A small contrastive image-text model, trained from scratch.
Model: 9.65M parameters, 48-pixel images, encoder arch convmixer, encoder patch size 4, encoder depths [9], encoder widths [256], text encoder width 384, text encoder layers 6, text encoder activation gelu_tanh.
Training: muon at rate 0.0074, 6000 steps, batches of 512.
Data: trained on procedural textures in two colours, tilted and lit, 195000 training examples, 15.8 epochs.
Rows from block 2 of the text encoder, named by matrix and row number. Rows with one number belong to one attention dimension. Each number is 128 + 24 x the weight over its row's rms, rounded and kept within 0 to 255. All counts start at 0. Numbers have three digits each. After the name is the row's rms in percent of the matrix's.
# q: attention query, key and value (stacked) (text_encoder.blocks.2.attn.qkv.weight, 1152x384, the q third), inputs 0-95
# k: attention query, key and value (stacked) (text_encoder.blocks.2.attn.qkv.weight, 1152x384, the k third), inputs 0-95
q.118 075:125121168144084138178140209124125100122182139170138139101147151089089135088094130107104091089154168079133138156103133129118117159140123109145083136077098080142169134136133127113097114128163111150103161144139119151128159115121148109117142085125145114155139147134128137096172165113119161149
q.119 069:131147114107128117086106122114141173125114109095157193103095178153093107116117139149150116109128132150120133129144137126109076127149134144114162122123164167131130145127111081136094167134115100138108112116092127148158135142103143118161148124130142115117140180115180197128152119135136153135
q.120 093:143143123114113130134125136075103147147087103155140132146122108153160106070107123110141106122139091132109084149160163171107142134169156124152115092138170126078131117155126079106115144118100109096167140145133103098080144094131108098142123117120102143116130149128165163137135145149148162117
q.121 074:134108104105178133135130130084143096127073093171148122146111126151148118109111117153123165186155086154132128116185154154129135082117125127130125126127130102102101130152119120121142147119033108086162114126172144079090088125170098098110092149115139126121140148122119127157154151167145164127
q.122 083:111128102123148142132144117146140096132132156134097113171140127124128138134141138133124163168153146156120126122142096097151181091075116125130155168131090117122088125156125154133123131140141131132124138118142140138139102133140140164104104151143136110120125095135058094146103091124158065128
q.123 100:135136115151080111161126093117115152099154163139114038142177068136125147107157128134114139084063133101119090126124133130145125201168184095162103121154163146122135110125148120090137121104143132114142122128121125130125125112138105104108175123115125131136099065146122078102138137090089119116
q.124 102:102160106151154138143129147157153156149159133078098163098123174153119139184137128102154134132126132114118170129130132090137130080151126191117095144088135125120162129063107121127113105114176137159127124112128142141148117175113138104157126148122136131130109104056139137137116121154114141119
q.125 134:152112153117077088151139101079106131122097131165192086129126080124132130112121115175123127132113109175137090113126119172156106181150183098147132095176146135117089117154111137103154116114072126094162135111124134094112120139125135126132155107134141130136133117163139077095169148111112138131
q.126 093:124138075117150145103150157136130130134170132089113167132142142135126126109109126130130144105153135117132168134136136112104114064093125139131156161138129136143144134130112058122078116148121112139091153102149163123142112130166123082148168130151160138137141153075160181199159131145105139134
q.127 076:131166118132089127087126124144099149114107122113156095140100099145139100121143123120158122124089124134100125117111134159128075199167141155133103112130163167102162129139107095120141158116125148155110131124124088132094110113102104109131154117128094151121088125127173152113121088140123138102
q.128 099:141177149132079143117116093213111131123118118131146135120171103136159121097109146130125149106145127100129122149081128119126136125139095145133143133152096124110143112100122141143158126093151207173147142122121104119118129067138118120133156161122123138153112089173146125149134095130114112115
q.129 096:117114119069138184107095125143183103131139130095119144080149106167176119151080116122104141114137111119120152129118074175131131145090111156178111121115103146136142103100146108155144106094129155157131120151121130101141120140148092154126109135122117148156142082148131130146131139116143130149
q.130 062:156084162129145106121087170070136110089092104131121109153125133144142137115085150080102145096170122115167127092142146151151126130100116124150124096089130114135149113165142128119138181108104111139109138158137111105162155157153126140129083127131144116110122147160145122136098158097137123118
q.131 135:118136154112149128131126088095081118168151070147128107144160140125154132110140126113106119143117136127151117122096138103142089135116139116123137124113162134180142136129094111095128166122153095140074146132159127150142129159123111078129159091153146135125161164150107131105116091172117140151
q.132 088:138115129160107113137086115111123117121130122150100138130135169107139129141146165102173139091111126145137086157131134129118121108101111111090109129126154109104158184140126088104139194160140126133155134152097127191160162126106141142113134094101141080114107135088081120069129141121123118128
q.133 081:139145107163124140141098146181111126111157122158090126099108138110168119148122135139148127108111140099124123133118137163084159077150127135077155173172107140122134149139152135134148091128101184139183106129089116156129148049126128128143149161105142109161109095171134119116115147097154094096
q.134 110:164133113166130156167157121123114120124137110123098129063117154136114123165127088098158125112104198108134149116112175131129141104109134090120151141179135101110106186092145119129113101146110111123189172111087112134161173115084126136158110144138135085162107113110160137137144181110154116148
q.135 098:108136163131136162126191120136114148134104106105110153105152122135106121122168137112128144104147134133121127148142150125111145148115133115142142128109110120150183174132100111119151156082170160149097160138127134152128128145131106119102087142143089160117128091142093170117107118159085145137
q.136 084:154108105121158112116101179100155129103125166109115128153096105165129166132096103124150110166142135136119140094162117171122095137130147135136155119121153156144089101143159123181136096110108090036107124153149159089138098150117133139128154129129112129134146165126139114116140127093145158118
q.137 087:133066099141158140132122127070149111106142152110142106142095161130101142138130161076130146150124155131138140103168101101175075126087131107134120111101166123106130122113124133130121153153108060079102123117149148130173110191104133165105130125131116132106131147050139143141149124117146171119
q.138 086:132147124140129095125088157122108108132091164160137126182135157111112128121126152121146156133155102130141098156135071108122114145133089153114093140112118124082116109159128120127129177155136111160148110151150120158115148104147166129128119117112152101109135175114101094131146133120116141142
q.139 086:104162127147143119146125148147148133134093178140087157149131116140108129147123136141149126130124132165109105142156099141086137158132113149103107114107111144137133119165124109145160154133170153131143121161099128141123094105108144123118103117114120134154140137132098105106116112100103117127
q.140 068:121081146121126088085128167128095117113141137146106123164119128089102131117141100108140123104154135141134128106135187097131131152143155102101140118101152122137134153154192107087106148144165096149106156124155094091102153148152152119159114089148161120105182168113101133112097136125135164109
q.141 106:101128077103151133118173136111133164134128118115115126124119105151104117131171074178143130144126114125110115114172106113125136125158165155142120161136146144137080138149161108147106033096077121106124106116161130114087137132148127131148148161130101150128156157109123163149137129135130130148
q.142 108:155108128114123143119143153171161117098107139107144131101119151120082106131106133142093150081156143112112165133147107144109185098118098126135120141114098088097148130137139162131115108108091180168187101117108120128091133107151136161131098156127108155124104111147145130169148180108137108099
q.143 082:138160165163100109173089121137106116078095121135116110117147141119140149135106159106151134158106140125136147126103123106111057140097093148132117141153091137089132103113123140138162140160132133133135162107095150133178150120088157141103106130112141141139085127118180095135151112090134134117
q.144 114:109131139130113173136096085135122146108135126142103152157137074121176132111132157101126152146107111136140118145077170112145116169121155104132106132162109149118157109118108147106126141164122102165101129084123146135151184151132112125114089138146151123120098096146156150116098098124107092136
q.145 130:110116114169148116138166136149125122131138135117122087134151107120126123121101145114083119121156158125145185106094134120131184155139149090101157093124143140146139106136124156106088135149157148187095141109157080105093099118158137120161098142130169163129144144167149133159089131123111125122
q.146 084:141125086144099129117128141168170161101138175118128162099108125106091124156140092144177130116107118143106105135140105106139144118139115142124126154171130129100069154117160105144110067133114129101168124117129115124096134088120152182144146143100117108116133126102128112122155170110127110114
q.147 105:130160130118141172145148107144133139142172118102123118095134090164171128154133123136144110169087175131114132107119144152129094117112157112137173128139143172167115145073101117175166099108133115087100152115124167131154104142110102124120154137135106140141132068118127152121135078126132139137
q.148 116:172111152145098078106135146098142133123100104126159149161087174115116142090128119125082138111148084117152104112129138120154151107155127130139121151140136098136149125178147138059091133085109105112120096131148115119106152148130129098124134136133132123101150162166107123104127180138146107118
q.149 071:129097113144109103113126157098120141101178097133150103108088149127123122136158146125148125114128113128117106100171137127142129095114126103130109144127146120076132180136162117114112134135089110100162099140137132159121152140140147165115150109124124084099116160062132156104135164123146126094
q.150 052:108166137088098160128136063167176142160138144080147148084159128163136126131129123188138103144086123180094116171116096114142126126091114120171091128121113135123144125074106091149137128126158141119134143119123167121121074142107115150110159112117093128132109091097105134113165085153102126162
q.151 102:131153136099157098112099141091127119146115153156170108195126132127108125099133137129090121183129083137162118125154102130145081144158133157137092124110139128122077071142109172115122110151090088089093065155162138129131108153151147086138155117144136135114153187132119109128150112154123137130
q.152 043:167090139123070113116142126156149108115113155102147148123101134131127113113099106144119106083134129117134123133112130146163197119115141098132174095112126092150155116130167085107098122117151134144126153116125094103095125109119131144153128129139171079121121112144146133152114149137138113134
q.153 073:147117119171147140166186135137120136089136110113121105097105136157145148158137125100151146135131156097103160105122098107133160114123122133111172160155118118113120124111135116143122117124106141115177139092113121119132111109107125149095143159115131154150114108123177135189134137096174130113
q.154 101:122110148118090096116112123121092116139160076146138131119126140091137134107126098152114081133127125110134135105087198145114126098168155101129161117137157135179132151124153152114107128117127120113091151109124121107126152138129113099153138103132161100111129122166130138117103125157150110117
q.155 110:111118071102161148117213099111124142166114145128110144147093113137108127130165077154138118117121139129093123139144185109152186109175166125115148125116147126174121127148153108115107107125133146097104131118131121083127112140119065103125166154163082129141135117120137167165105108160137155157
q.156 117:146154132100134118136117109112142120184090171123171144152126131134128146097136152152114124157124084135152118170143110125145113138137099175147088116122083104099105069123077151130141137133139137100128089152119139126144092117111117095115158135134104131153116139114117095116151128139118123139
q.157 110:101144143117097104133084147138124135155129116142142167109150129097104104149115122175133096113131108116108111149107101174067123122141091178120116098116117131130127130107083158153162140144146157155171118137088116145119122088121154147123110089092135148145097123140091065109119143144117120105
q.158 079:046125133127140120125119130127102157089149103151147080095141102111116107143144162143154119129130111146099145129169107134077105140115116103152116110107096170092144147129110149175133154151128135155123145135119183142111090112171171155085071093103127122079107100098166128126125111144099125108
q.159 063:116124143087156151121116115104150100171129165120145097154159121148119125126116144116113143159105145174134134137153098104163079149092131129131108107085146135128107099105098115151132150162149090110098130144158149123140083184133122124131148095145115151119135135079101122134171073144112195155
q.160 072:156147141159117103102128122124095127150129149143111108154157175099144089101090153105100107135103144130153151110124147108156108122158176153133095112108126128128161090099145101129128128090155200128107114113145148125113116114088134088127122102125124143149109126102127097117141127102082193142
q.161 097:126160106119151125129133102127152110126122150153107147111171128127100105169074157075102113108158098180152106098109146145114116113081170181112098128130132101157139133121117127162105166120175156140115126143092143087166139169153168132125166133139113158142153096165122108161147104131119150117
q.162 097:133116118124135109145100132131114134148160139133134113145109102148113183119173133126126138174132108137130115156153097119118108147071104134154160148111078122107096131154120172115150129166093074117116160118168129131136142137134132161116145136117131131100166079129103132095161133142143067120
q.163 098:113140104108089150132134119162119121138129110124121125122112110154166101107089104140110108104102114105157158104142105150157100094123148112123108145147155191136083118120109089155083086166143157135134091118134122176104131126170156106139113124140104135158085143098121137112136120112139133117
q.164 107:141103122117166155143138137108104140125101120101088138093156103105139126120166111114165120100102145161138140140144092122168136074130154153142149116134135140157106143113104117114111089143140114093162138143098133112116113082154152159121078145154094123131077087112129133114137102156104088136
q.165 070:137120110127174111153131111072148155139106130106135156089178121113135142129116160118130120114115135144132154134124149092101139123132150161134129148120126117169102163112128140122138146103213082110134109142098122129192117122148157145143112157148146112098097144138134104103148133103143126117
q.166 133:121152074124148146151122112159172103165087144164133132117151130101103097116099107096117119105123120143156147125094123134093167122114160137119110181176095090165087106137113070111129115105158140162134133123085090166143125114118103099141157150139144175136112145155144094128155091110137136128
q.167 129:157113129132112130130118165188118120132140115136139104123117110117111167105179120114117120155111132117114126153132108133174127163113107081128163119141124119086125146148129123087165066123090094135127143115155117125086122106129110145130138129127133122102133140134110134121172141139091129152
q.168 130:119126131127099152146087172159125100157181114098137103150077146123100129085128098123132141123134166140125092130128124129151162142133100073121134124117147140116128130186169131114135103123111117134138158112122139121080133154140073117071134092132134085142161136120126142161121107127145150161
q.169 099:087130156121110129114113102130127149079079095117114169090136153156161085154118133158142129080149103122147124117121152172101113065132132134103090099131162165112178132086133150157120142131123191151168083137117140145126143141160180156139108122118117136162110120125120152135086137133129121101
q.170 063:136115131127178094145130133138119129127138123120136083138166123081123127121185122089155153145179148151124141167161126142109168124105150153141160142118122085134117134100089144133172175124135111148123129127134130160118118129161119129108150156133140139087117097176124141108148112141106083125
q.171 106:124139156143121119112100143119129080120147136106147120167091179127124118128119135131147147126176137121115098122129145105104189148172101129123109120107147112121191115148155129130155168111111151178114148130112132120128123149102076110095136112120153135141169131134141153151065131108150158132
q.172 101:137121119140074134111123164124125111135184142096118096162113122119109118123093138133148102135103165109108102102138090111134143152169170114123140125109142162140142114171139072131108109151132128112101160130137133095099148114107085084101157136142113122114142137084117132147144110103134144162
q.173 119:134137127108114121109161166095115138127159120100127115110133127117114129180118173135140126146142152153084107117146149141177126180157163134126135059088179112121132162131127167147117148125100124102116102146141177058127140135161141156144146141170123102105139118118135155155118143157101167161
q.174 069:140129107123161095146099119090139157139148150113089117110141133110149137122130165125111116119098165221132123123129160146134156134126150178146117112108140122144100149109121143130150138081142130097138132164120129116145083130115149161147096137169144155131118074146146092078129110125134151147
q.175 089:133127122147075087126137095127142183123102132139134138107141105143158140141139176155082099146081063081142125107132101135108091140133115119130132152152124103099104101131097133134147138155143086124122115123128123149172163112139159153176139172112137124093131147132128127060156148141137099114
q.176 114:079106093092176165139147113089114067125089123143155155178115139158112152116119105119139134128173132110143176138123146123168122137110152125116118113113084066133119148122145185125109164109090138104125126165125146079160095148140126121132115116147103140145116118147157130163107129131112136124
q.177 159:098134179139106101142160125103140152128155145125149121124090156175091134110121119154142140128157129103124138158122155149171141139109079091122106139129124136093117138090131128120110160092135124118109097110159116159117115139101124128142111106076142142113113170131124101089100164127117109117
q.178 089:173102141136147145132138159147150101072104144109127132103098100127147137160131126137128136116132130119110094131122137128162144126150073089122171122161162129120190133152133132152152105135106073139145183124078125068128115132108115121125071119110136112112138141155149178172101130126149120114
q.179 106:170135165143097108137104113179121145141132109110133105101156149108156105105137132122155108106134111151146156134161128160087172103140153157139128148129158146117164111121111075096184115116133125152156100107147114155080127068154115135126147119096133137106114076137120159112135103110101086108
q.180 135:061090156095152117137082117124087097136104082108101147135098193148160132073119141135122118082173084154168156133107133140147138124093129175103080097085120130136113124089118160128150142124129152140177091167130150147139113136155138150146117118156128156155118093180101129119117099140124122064
q.181 048:099139088135124135139136113116148148112124137158141126174124124143102131115169117121144132143119115102142138129114096125112136130094121094124134166165062092105097117143125097086143131133105130123112138123118093152134150144097103101105170155080112138110123146128124093102185125140129094124
q.182 079:184132165132125145090163120121149145101129141117126128118152091121147100151102133150127128104113166135119108121118146126102107101156114165143120142120167163166175105122129117164088135119149147120103158129093130103118126129107132092119118098111113102125106151117161160168095126101132152109
q.183 091:126123086136132135146154108134156171108125147157145158087146110154118160174142137149107117146086086082114139112136125105111100137099110070129157129177113074108110172140116149144151149140132061110160099109144115118185148127119149149173131154102143114110138154124112082110165176143154101150
q.184 065:089106114099136136128122127128111153125107098130143149106126116148158158114137130153140131154145095084097181165112111135108103154109133148126158124111100156127092162116120155081116109144115107121128078127162100179139139116164144161154166162128147119117130147132105132132159155159139084105
q.185 086:106171149107073138106095107172149145150128111136109153132112112151095119128112112127148130101118110102133084114118115149056120107117125149128132159116151173142145095150129113107073117146128168141135127116124118177087184148159114139113181107122129134133144140089108145149119114132142092108
k.118 077:154126109108131123123151140116131081137164105111138169126135149144098119130168105179131111096127119172160163135137142119103146101130127121095139120120124128112099125071135077149126130150173123159109159167110134192114106112149110107105112113104154112085080132058137123091173098094175149107
k.119 065:104078110143107138190163135151138128119124110128104177111142128123088094152124142068135127139134147112119152124103121113114141142086131092122153128156106121123130123130122205163120119094135147148168121124155133120136171114121142124155100149168127173162137113134126104172104161125138099117
k.120 087:151136115116130129116123133152144124131115152142137131115141117133084093140128115120144129161127092133104097123130079081151110112130120141139102104150138162132088132134124132132137134118135088111150115133134142126134135111120204133132112140095129158113113150137151122118136144085143114122
k.121 076:120134116151142129087122112118112172150092168125136118089151154114148148126161084128193182095128152102132116112109140097094096130120111102148101114144134187161106139122123134123106081093135162084103126116111136129135094111118169138138133181120116145094126121122129116126128142135150114115
k.122 089:147160160137141103113142119088113141135109134124102106135115158061174138143126118116140170105090125130121098104139148107117111127153143172131135136133132136134138154171129144090124109142118120111103089088093114189143103154093105117157145141152135092106173095125122154099116142144105149149
k.123 093:133155105127131138110092132093165112103111104141160095156082084112095103112121124138107117160082108156151129114146071159184114129139074168157135166122162140129102121143109101137156175136108086149142129128116118125126097154133148140112109110089129101104112167119162156115123106132109125125
k.124 099:087121199100134164143133109094119103165140106136180136132127096157149138108128157133119131131134146124129107184120113172121114141092161130144169084119135142102146106125158149117162105138093162103110100158150115099086120159163098136113146104152125111183140102152097126138129156092121144153
k.125 113:096133093138125128111098113141155153135111135146138100181134142155108155118158122129156137158111106138093155091125096096137108152145090126119113183161153128128096118148113129152082142086174135131173128134139139125157129172120154125131081129070097152089125166093118111150119100149142119124
k.126 095:113095109152086125154156110095073161157106087121130145115127153137139139140144161087155124105144127116156149095149133098085128129087133110126181118160076180126119133108165148133142129129131132113139063142145118140125114128135120165117121107105123111156140109067094120124138146093150121128
k.127 086:102110127103118137160100133162119119110116112155146132161130089130080104135110145112130109175135130139111124125125094117180099120105128141143139118132170159086107144155112180134152148142138142128171095113157103067120118119132175141145112096119142126145122146141130149151127133123108108159
k.128 111:116153127185087117121131155133148100129102125149102120143167121116056142151123146129132104158144106126146120132116140132127119146111102136105112135118116176154093163105095150128130104138146138105142084160125111091112148129144127165105082135137086120119098156143121093124083127104111128152
k.129 095:146109160069133126131096109157117142174133155150135072128125076115122149114094120148136095096140121090107119134157193154150087142150173126093134096110138123114125145140134130102150132152131107154150116123153146098101147138138138095143119169126119125081108160093145114117136138145102146132
k.130 066:115103161092146189137163133127148183164116136155146098115083126116120149094124135110140074110149113125131137101136140174187123139143147117107108136128143149111130130160124107097114114122122148160102113117096125160125124121137186082130130181091128107093078137128145135102109157122159120131
k.131 118:125131056118139137080136133153137135138164119148104124111079178129115111159158121128125125110122151165117120094094098129138159129121130101130101150149146135154145132118147143107137093110124148153122157124114142165124121187105137149145109181154151101146191135139144166145153184173149118100
k.132 087:129142143102101141129173106107060105139149117145145126098078125133109147112121130094135106122112123146132121074121129096149111114151134103125164123120112101158166108195178098094094139092137109109146143114150106136107152135122115143107119122126170134149178092125135087087115172124173091138
k.133 087:133147137166090105185152150176115108091112125153133132176148140090096128127129106121123131157147125126139127122126113109136101137104103124108146093101133141159091125144146133147124116139148153081208101112158075109096151115137126156109107071144088109156148137165134057115117109125112143115
k.134 116:130134140100109128140127142152086130117157076132135132129126119135159139115126117109139122158099143130125098089130112099125105120202130149157174092094130099159134131162181113131104148141125097088125172107138156095101138136129126122133119091125140116159146128125089098094166148117122101127
k.135 099:092103112109114134079109121095136115167131113101149105074115166094111123155135104142154089120153129156102112128100109150105127162120150123160102111167113161138140133148134111110163120103152125166105118132179154156122123134100110137124135154107180112097166134122204122153142158114144140130
k.136 088:157129160099158143173110118121140153144051151121120121145089173116155160091140152140109153148153106126142145162135151120158145153112143115120114146108108074109153112148126083139136142141095142139163143134107133169185117118123138068126152130124131110117074132112142145131133091119177148126
k.137 108:152097166073172146100113101107109155122136118103117131093117107176185136119128144126132097116105118138155116126150150112152135114179132129159124146133107071105177101150109095123090153119096131179078155116099161146136115131126127086159160151123127161122085113113102169116124108128157085126
k.138 078:117171160153147162091161084105157124123159088158128120156109096122097101114112139123107129118107123103145159101107123112120135079134130119131127168185151165149125104124117143170084120100108152093107092143098131107131113154170111120107121120114115106139111097151157135114063131136167134151
k.139 091:114119149156136117108150085097146121140118121135172142147081167087132127093161114145121147140143147104102162105075117126132156126103155120147137137145133134120144106144151125140152130100109112088158108140164106136149131105117115122116122101088163090159140106132181117149151142115160148132
k.140 065:081108086158156181141082116154145113127148136089131176129077158129132135097167088129126133078147190088084136132154105137144158118133144120137136112105151166152125150134151111143123125106168148105137128134155110143084125169124145178108094129115104157121159119136162190150085152103149113144
k.141 101:128150119144144101160089143149151106152134137118111138149148142118147092160106122126114172134136110131130142155134133122050136104109105102099141091144136195136133136098098159159139144149160122120150138106195154132108104131118109150131144085152138137112140147127160101139138111135088145127
k.142 094:105142183115135119158169159098146147126130135144149105126189051124141109129087127128138098118127108127097123143170155134142071135145127157133144126119125164098091142130135137149125139141148136136118113107142110073098116073171151090109153108096108139107113140153123101115121098125091142154
k.143 086:149135156147125142117149102110154149097114096123126159112117101182166118124144153121116097166110122136179117102109157107156135119140106133146123154149135092104144102112119109103083131106074155164101122133072118130117145123122118082149154129152105114145088129130096112104089120147138100141
k.144 121:114096096162119139104097119145123128140161132092152140109113133142134124110179134144180102096144139103159136117133142150106142091123144121117158104124122115111122122107077138119142150109136130139101116134091093145134154161112143152136105128126136139110112102081110120128114118149146110136
k.145 126:085070092151176118087123124128127173095126104131177141165144121122120092107171097114144111088150148115084157159138086144146147106127119133146143117135172144125091137104116152135145108136112127087092092115106095138130105131147166156120122102103071149148090155118094168164111108134143142129
k.146 079:140167158148100118160111109111064086129106127100101123146180107136127141127091134118132176166095107107168117149163151089057126090134080134110146128108117152140126116144111136146122155134138117083171129163147146097120117106143076163116128083144114158113115118132096092086085103130127094178
k.147 092:171120106115124100122085118151111137134102141119086127143134165132150143151158138118132135151131085148158112154105132121106130162129140122151118105127126080128138121134130113121148113146084124143158161131118156138156118160097122113155145125140154122125139134100139132145152124149135142109
k.148 107:117133110121119147179141155153106107166132149134133128109154152131103134137113095137130186110155133120132115131151103148124117113091123108078130142128121178136116124139138134125121140131201168132164135123138103138123106098113130153099139121122156128128147122158115140119103134128131118109
k.149 069:136123162074107140173129147143069110148140151101119126115145093141133140147055111098137120133108118121136115145187133123112117115134133129126142109110118123155124134166149112107089127127155133139136146093151126125086148106118136134128170121153129157115177106151105168107120130134119067134
k.150 050:151123118134083116109133110087069102159110145140088108120183081163129146165108167105122154138108079136141111164137180117074142127135155132113144111171121088107126144142139119105135144123138096140122133158134151085152123132123077121132149160147148158110153123115109137125122142138108124127
k.151 098:168171124141154128124147104126183136117166141133107140136140119152152090132108137160098172126108143133136176111117134124107153105083114120093132193157120139122150102086101150166137127128105164160123148122103132147177123148144113114128160130121123144138112108138102167155128103159118139118
k.152 050:099116110135121191167124143162088153124081117129116123149161117105114158113128157104133130091135116107149107155139114133172113161147168138109109106106138121118114142156142121133121121159137145110136091133113115137125120123133145114121099172070090128090117116136115152121113137096124106127
k.153 072:131156166115158106137103139151130150087080078161144137159149109110156131132123147119111108165128112117144102135115151106168103134134119152174081107130147111083112140100109145134075106163099134095112094133123134124105107096128150099156138093159069113103094147149128102116146098101126105110
k.154 105:107116079139097147172122181163133120114134157124100133135142180143115138130137105134132154119130163145121108136152088159126138163119119107104126112090149110156095153121154132105159110149161140127155166136105116135125149125107157181133111155146147143162152131137085143127135165137108136117
k.155 113:129108074147175131118105133133166124072121148093135151152127185120103138130160133152129133118167114154102121136124131105117132162140141131132092102117108127076127155114106110169139144150140074112096107135174154140147104121092143146139104147130141138120125172128141126164182111072089148099
k.156 108:166156123142108092098166125123152101111135125122126127105140116108092120134102171174100142145110155151131137098088140133117147126106119180114112187140079135117154113098106123146130135125110094143116144140135149123184123102149099100125115127145125105145117127138118132154193112121098171107
k.157 110:125134126135099071152179157080131104117130166151125119108137131124109139160093104126107166168104165134111137122099100139169099163122097131139141146108150114154108128109155152110158111136141093111143124131118119086145134104126108128124128119142151097166196114114127090119168145126082187130
k.158 079:130113195106108102115113138094143159127129152124155127105118075127150098117109132120125103143105132117106121177154105170110126138109120147193080144149137088127122109122113147079151107107086142172099138142086121156116166101157126119156153141134119141113136109125143143137116103149106120157
k.159 064:158131121125165129073109084088147148133147127131105136122121089167174134129152162112101132105092096139132150132114169115125137112145133141150132149170112109095176116105115121140115154114078119150076139129094165122160097177139109111127149132099128175119112104096149177128114119144157137126
k.160 084:108083153126116119140133108175095112141134140120089144120142097114124126148144129099153132133115116151134107111157147127107117072099121164145156133117129129157147174148154135132119147138142123105133098128084111152120121100117131137139127152114133094176112148181132153133106129152112127102
k.161 092:128164114113118121142131162092152147154078100113132133134126080130092164135131109147120105137089103118136123135138096104102126153158066115147136154136148116123165104132135143162097093143122117163161121146112162085123118104165164136092109104151092104089119153124113135095120161163104151119
k.162 102:155124148141120135157121108073117162120084125127109131140125120150167139126065109125138152074098184121144136153068148103143152141150109125120113187153116169136111109126145139096112117148125130127109121125116159133116092087149160134128120114110137122123124156146120070137131110113153058133
k.163 096:121133134136095133148128146127146132158113137129116117151141165071095100110143161120123140092136113129122104130188121106116150101107106150127111112144164071146134124140127094129154159106120198113146138124095090195140152111141112123146143114099141110111147138132099155088134097078144147110
k.164 105:088124121160120141160120115106156137133129136149158102163104163133097104144128121114084111148178118090122152089087141135165130124155130132111155124146129149122127138123086130089134163089119164075134094130135102161163148119115118111107146116119134132135125151112133081161098084088170173177
k.165 077:128170140199153136103107140142148111142136122153145058137131143139080096096140118115089141173157145113175104090127115107187156138154125130118109107124132119116130140147103160148121102113135122147151119150151096063133145130122094088091098151153131124101126129139104127131096127148164174169
k.166 141:116158118101110109120113147145137095132154099111147099126091130125068127095155156109126099137131128111109127106170093151143146136141102155149166095091163089154145140113109080171142116114120126143118159151116115129189170135141116093155128143161151137120143108112109174081148146141116169126
k.167 129:113083127106120096113131106134094117117156091119104167116088167136133144129088154155115126065110069103104116144098153164097130086119177126145096128142112118127117161130164130123079125140096144097102122128125164170125138152106150154131130169146140155146131144123159116136139123098140079079
k.168 123:128158108102118110125123169155094109144134146108108160115129146151143129148108100159160161089127132151093104102144140110085101098124119092170153142146128113163076126102141146155090114156162140092142186141114142152093118117112130132172136120124137130134146122106155119134179118124120103143
k.169 104:149096129123137144116144138097163158147145128124167135144151114134157148108153135139122098169136110125121131164136115142144106168103138106102090116139119138078157085138146098140186135138124104132155110107171119092115158150145119171085141106116092119110120138112115129123096165111131199112
k.170 069:123158141137110145131120084147129131128131109134102133125108093186159097136118145094103128147161124132120143116096124106132139108166151160124119154102128148122134143151125111142107127151088144123126156181172127125137080161138129098099162126178100123145124150129140097150154112124172154145
k.171 104:169131110102124153102152144156145118131136150115140166118159101148159153150105112144164114172124153155129123160146114114090100150118141140109147141079148107136138099107137113141130125119168088174117151144161141110084099165141115150124167120123101095143112099121144130123178150171097130132
k.172 108:100128133132122130146144129152112117124161156134077152137112176080126143161090133106142134121129149145126133125162135112099158090113097172140183139089133121172097132156128164112105135124146122123099111157086118172122109102109130148132155146135142110134119106139103126120147095096145062116
k.173 118:097140118107187122118124147121111117130118148148101161117124141110115112160108094135108122156141097132121124149119130132119121092147134140138084140114121125088078145161152201125075146130119119145144126133128137100104081155146095116072137142154089127120108117121124137124121126116112123174
k.174 074:100137098124146150126117138138136149140149132150147098124110084124129115127129092127097090159136135114124109120120145147153168109164093133109153132125123103120118182119124169125113108105159106160107126155118140095112107125167086094134139166106129117124102153134123118144104144093106166147
k.175 094:167129153150139103126139130090108130101105084138141104147156160068097153122144149115123145123113132124160129152173135137136124187121099129112092099124110146133143135162159094110163112093132152170129099112142119090131173126137144151133101123120121130093122110130082138082089109124116138095
k.176 128:110155140140161146135087141141152131118159158174105125104144134125097110144123125141115135151124158121086131151116132131165146095137153113116128113127139128110129129155125131141115149082125117120130123137101140114153117122123121116190118111134141152124138138129157145145140154156078127174
k.177 137:181119160163134088096120127143096153117113113096146153095139110132171108116157145117162120113161135131124133105086126128080104169117154148123164107133090141160175147054092119107140159133120106133128132085141120148133147162121131127155125139132135108129145111146140123135132141184104111153
k.178 096:129134116121130090087136125148149123141168133145141124131124137138121163140113130169122080128137087146149146108128123144114107134142182131109119099138109113136140072123110114127128107139119105124126105106175116096099126159105130163109138115121150169123142134091154120125154113122130117096
k.179 105:166113138126086139133188078117137140101115122099114193156120134085170134144109166112136098163146121140122139176128134154145121124102109174118127140102115129108183151147127116099175154124133110142122115169108120138155150140118135137099144183134114118154120127130126114121129118103145112086
k.180 135:138107131151106159147098106135148136177120109125155119148161094166111101166117135124120148149092134145110131149120151126142109132126149124112106139156160193107138103131163076163135138145134167066125131111122112131129149100136150167165134092092127121133137139115160115130111099106119180143
k.181 056:115115134102129106138102074098122111092158084128119149084112150130104164101123165148130131090103136095097175126109135149095132137123116105138164130122077147154136133134141109130130122122106128110098163132124181147180164096096169148168125138156132158103120147124124126153153132161128083108
k.182 083:137124100151128137131156160144146124109106171115147138156117101108155139136186135164146137143150123116159151121146090138146140130097104098117125118133100100109129138096075192121153110155146109145160093087126122122128099127115106155137067129117136142163103119153107162132106156143129098089
k.183 098:145128158135160102112114133090130137088132096152138107114170172137082170083115111126093134117131118113143129137100127145139134162149144116147087108130101117121137118123145131111137114077130105161113113125138144067137171121123141114110118145160154161093132130132121111115092145136134126132
k.184 070:146117129134118131118115113107126117130147126145132105109117169164149106091118175110113144119107150118142111166094150142178142135122152113109037163143128152068106096127140140132121128177097138106112138120134118143145142138136149117095150130160112141111134128119101126140130102110190112136
k.185 088:191128111116090125126170135071131167147090129086150150177136141103170145145178155139151149120121156130153128157187108115105125188115079102140134129119143127106142093143115108127166118186117140154157110092105140145109148119155157148105124108131092093141117093103085149109141149124129114121